python train.py --model="sound classifier" --dataset="drum patterns on synthesised drum kits" --n_mels=80 --hop_length=160 --win_length=400 --targets=["pattern", "tempo"] --kernel_size=5 --widths=[192] --optimizer="soap" --max_steps=10900 --warmup_steps=1090
Rows from block 11, named by matrix and row number. Each number is 500 + 50 x the weight over its row's rms, rounded and kept within 0 to 999. All counts start at 0. Numbers have three digits each. After the name is the row's rms in percent of the matrix's.
# mid20: scale 3 width-5 conv, dilation 4 (model.blocks.11.mid.2.0.weight, 48x48x5), inputs 24-35, a 5 kernel for each
mid20.0 092:580558491562562510479528521527432520492506517485464428417430484412450480419466512530474530515549467479460492501529499490502523529455362511602497511486493519507508513530540551648537
mid20.1 110:381522501487537550530410474540441532544541309427426507468544510578535498437404568435467479473490498545539402444451417513510463452482531555532437555521532491499452466423517536518520
mid20.2 094:484472540475540509462526516614492600493434447523444538445484453461598431421518469412513616516468486494484485448437430411649530475419535552470443474577546455582517402489478496541432
mid20.3 093:593432510503543520411492567473513489421424494514529457527519509359422416530474575535452508425556455450565449429549454541517534475487403520505456460482468493525473462408510515530421
mid20.4 106:590646458492487543476447474476457553535501454486485460495558467454440439467445554551447577480450519489497421493510528468452497462454452522562493429561523594489552449445536534536449
mid20.5 093:625515485513495543455527492513518570469473476595491474524441447471517475432483519510489573499508485513465390449553440565472483477495507512472566496527465571441368422478543505518528
mid20.6 108:671463544581500495489507446537499510573513432513468477493491595446501559563465436462470528463536451496531611416499582525486545422485509472470529478508535483504541468583537456473489
mid20.7 090:549445541482462383504501429498589553405421454465479464484499410455508530576428478523481380532495518463455552472503494515575443528482524565459477499528508538455508574383520401550553
mid20.8 114:434478492517483496480445491534606496487535514468475501440447555524517466519459529455504508445441487562514582503513467455492511515553502519524480490562500423484473486466473512551571
mid20.9 116:592474590510472400501564500530518496474499478585506458485530432456518450502503508506467581527582444416562600525498504451532471469485526426438620521512518485492571397431506526559598
mid20.10 106:652484470469481439437536430490393455552537491599492478470571412445614454468516420502511536524421494483443472506512481534451430528515461437492484473468460478438481557549497504509499
mid20.11 082:451464471541523452418563466504494478484422524503547521533525553573572435489470462473586401537498504457504505514462421443525491448524677424527525530482488592490630589461493493498492
mid20.12 106:487483537534480449458457533633523455576516372531484501553466456441677546372451415560484479487504489542521502548521488459525403499572448448514501486432476482462442537502449570643409
mid20.13 093:402460473516564499444357392541498497524553488458456513403516361506529504440484544536427516591483414445520512511417500506550582477528441460560504531505501521460539580523481549506511
mid20.14 107:458427529492508439372434450535481492453487506490522534492451443472486441459429466487492386437540525580492590504566526517576554515529559484544552411487492550556424658432452423523520
mid20.15 096:489449598547443471527521423549514459508468436440555585482449385624553486502467478580445433534477498505501494588449519638551459479521619538506440504475485519352573523473451512493514
mid20.16 111:445545507592526509465449527449519520555505503490525481471570393459535456445546491538546480469524479515494526475452437490552402378489472535525495478485506571495376400486506624516390
mid20.17 103:383482507502523472522383411608400501540431550509487557496497507551517496485375497567442467637426451534447600635482460533506587559582529465482423480477551528471477538466515485485482
mid20.18 090:457580479519524618505484554510544436514493519524464514478497565433361530512520507408479537521616547461487405489569538524420514640607456424479512589477499508567423499517569438456528
mid20.19 123:460505501553455543513528557480447485468516462377429466538479563461449450442475511497484497516461424462535418538587569589500528492479510539508489518499536492517470654464500454494540
mid20.20 096:338442520487510424485515478631448510499489544442509494519484396500529542537556555411447396441547431534577664627586551594577438542513509579414495500546507483511469634569541543504528
mid20.21 108:579472496541539457418451556596575514543529509487496533541532470486408473450512526581513531528547636512419548449508490549512492521499480477519453516483533444515511440468537544438488
mid20.22 099:445496568443530627470475584497569452482563409513396548566550477502578460585543468529518498541539521467522492471473506491484508507571473580528493459518545435430382571633521477537576
mid20.23 092:547530504505642486481494546429554459547576426546457500558507466434468516457592457445502481494506452504522570529525603596547524546521469520501448491462504484607467554499550575513504
mid20.24 127:384442467491521479479491577549489586469438525467495445502448511543504465495437489564464443430439532531472586535521529577517461469483540440560500524590466450484521636510449500503486
mid20.25 097:477457479524558514487449491554441492531608565424487485569497502455459556587505457488445584506500529611491442338475371425547532497500602536525530475550623541543518400456563486441517
mid20.26 100:405473484512491602494527562460508471402473565488439454563474532499441435527539413574469440476538519514454432480430457392478467450589552492521450537554501439518567645565482477506433
mid20.27 091:416498508511553515604570528528397466455506530505487408434409499533550443408472478502469410478546508512501474512478502569527497519514512541518470457512537485460586598579602541489525
mid20.28 086:455516430533504590511497528439457569515517496485458566464410464515514494479493496469474468486404490574473490443405482414464516495592462452502493490406464480568581560539510454433429
mid20.29 103:460485500439442501472505485500516448472457496409427486403482630428515475512507473497482472429499499487449570529502525465435465487454548486485478512437481484511518561592587399414405
mid20.30 081:570523482541585459530513572560503606483496553529586432544521394517483433474543530464449528567480434437524571505537481552450495463484433567442503457525520484475470560373437490567584
mid20.31 116:533531459483535414524502483477424450441615554554429526545517552421420765539539506422431562506497484454533513400496555472578502523501525526457584445518452519559519404499450517447625
mid20.32 093:598534557448478522496517439432483520478541504541495605580501588529553499461549550437456544466447465506517484490563543560448457435538538464510498502445522495537510427420518501483455
mid20.33 108:483497517503468535511518423527414516486508503458511467555439499418533607598532447459472444517467535466501662553597585532650528501353482494443549452586507486552579453517484498514471
mid20.34 110:469511544490526403467491507527494488515490474409451498511508404440547542492554504478472516435487504403485469403545448458536451435510489550489490489480547505486526594447637476477432
mid20.35 089:505487501421448490528470419503482497481485544510571536546450607533533567495481508494473420547487527524521623618510597512505461442592586506516541544535556497432607521388507523527498
mid20.36 085:443444454550584471611537540520452407547483527485513508484427596542487597454464547489432462490563508415457482526485430501514514609522484518485587485485445539524522505453459531596486
mid20.37 089:423419491469510463464518432510563503587423439503564510533536466557497507487479475425473541495558457409502428491468442482493432551520429498520482489472428419507500455459443432511534
mid20.38 099:654543467469539504545554489514476507583414499559491520572490415452486535514512494553559509515515371504480426420415408372475444445480475421513532446449440415513520441524509564502471
mid20.39 108:505482484550508579552550514487445565547440507537536535453409565492471560528494539483483520483432545533471461586573515491520479581479484486530525554463486614495583556468427408590565
mid20.40 072:421430468504555640451432531500351498466544534499495533537482522504434543515529485514423344505489491372485505484461492478508543591588486486418520448638455509548524524635502516402569
mid20.41 086:550522457518545563542552472485477512508422499658562505471526532471423479485404629497565643422465547475565454535541465460551519577608484470504578558412445494505458531441527478537495
mid20.42 124:476529554522511427514480527511520452345469462463528568484502421465451470623462510504424467444524456457538493496491499573504477491510498502486497412506460375483562688512436456542503
mid20.43 087:629518546584617542354561530462486494468453536606456595499474428474463500465531494418514427419518505448493497509520464572465495492512456464513457541491525500543463473507515455506553
mid20.44 104:491513527519429531372541520480527564496468398513481516560516480538472512399425526562567425581464497459483402452494530592505440502531511556461552500558471474498499620438473504550526
mid20.45 087:454523474485507516597511462359475561428434497571513582604558463504506526471485493531420413476466514487595401483580489570418428369600731582498423534469493462548504608484472475433501
mid20.46 109:516570481498505455494482493433526575522435453565574510479559575488504428434465482457523521536467462450553487542522528521520567512459545499528510454561475475578541488529402527517539
mid20.47 089:437504476520531436505595473456515477458518453539588461514454567434513501531428465482445364532443504498521492457511493613495562477450495413594555439543457525525546614439512446472518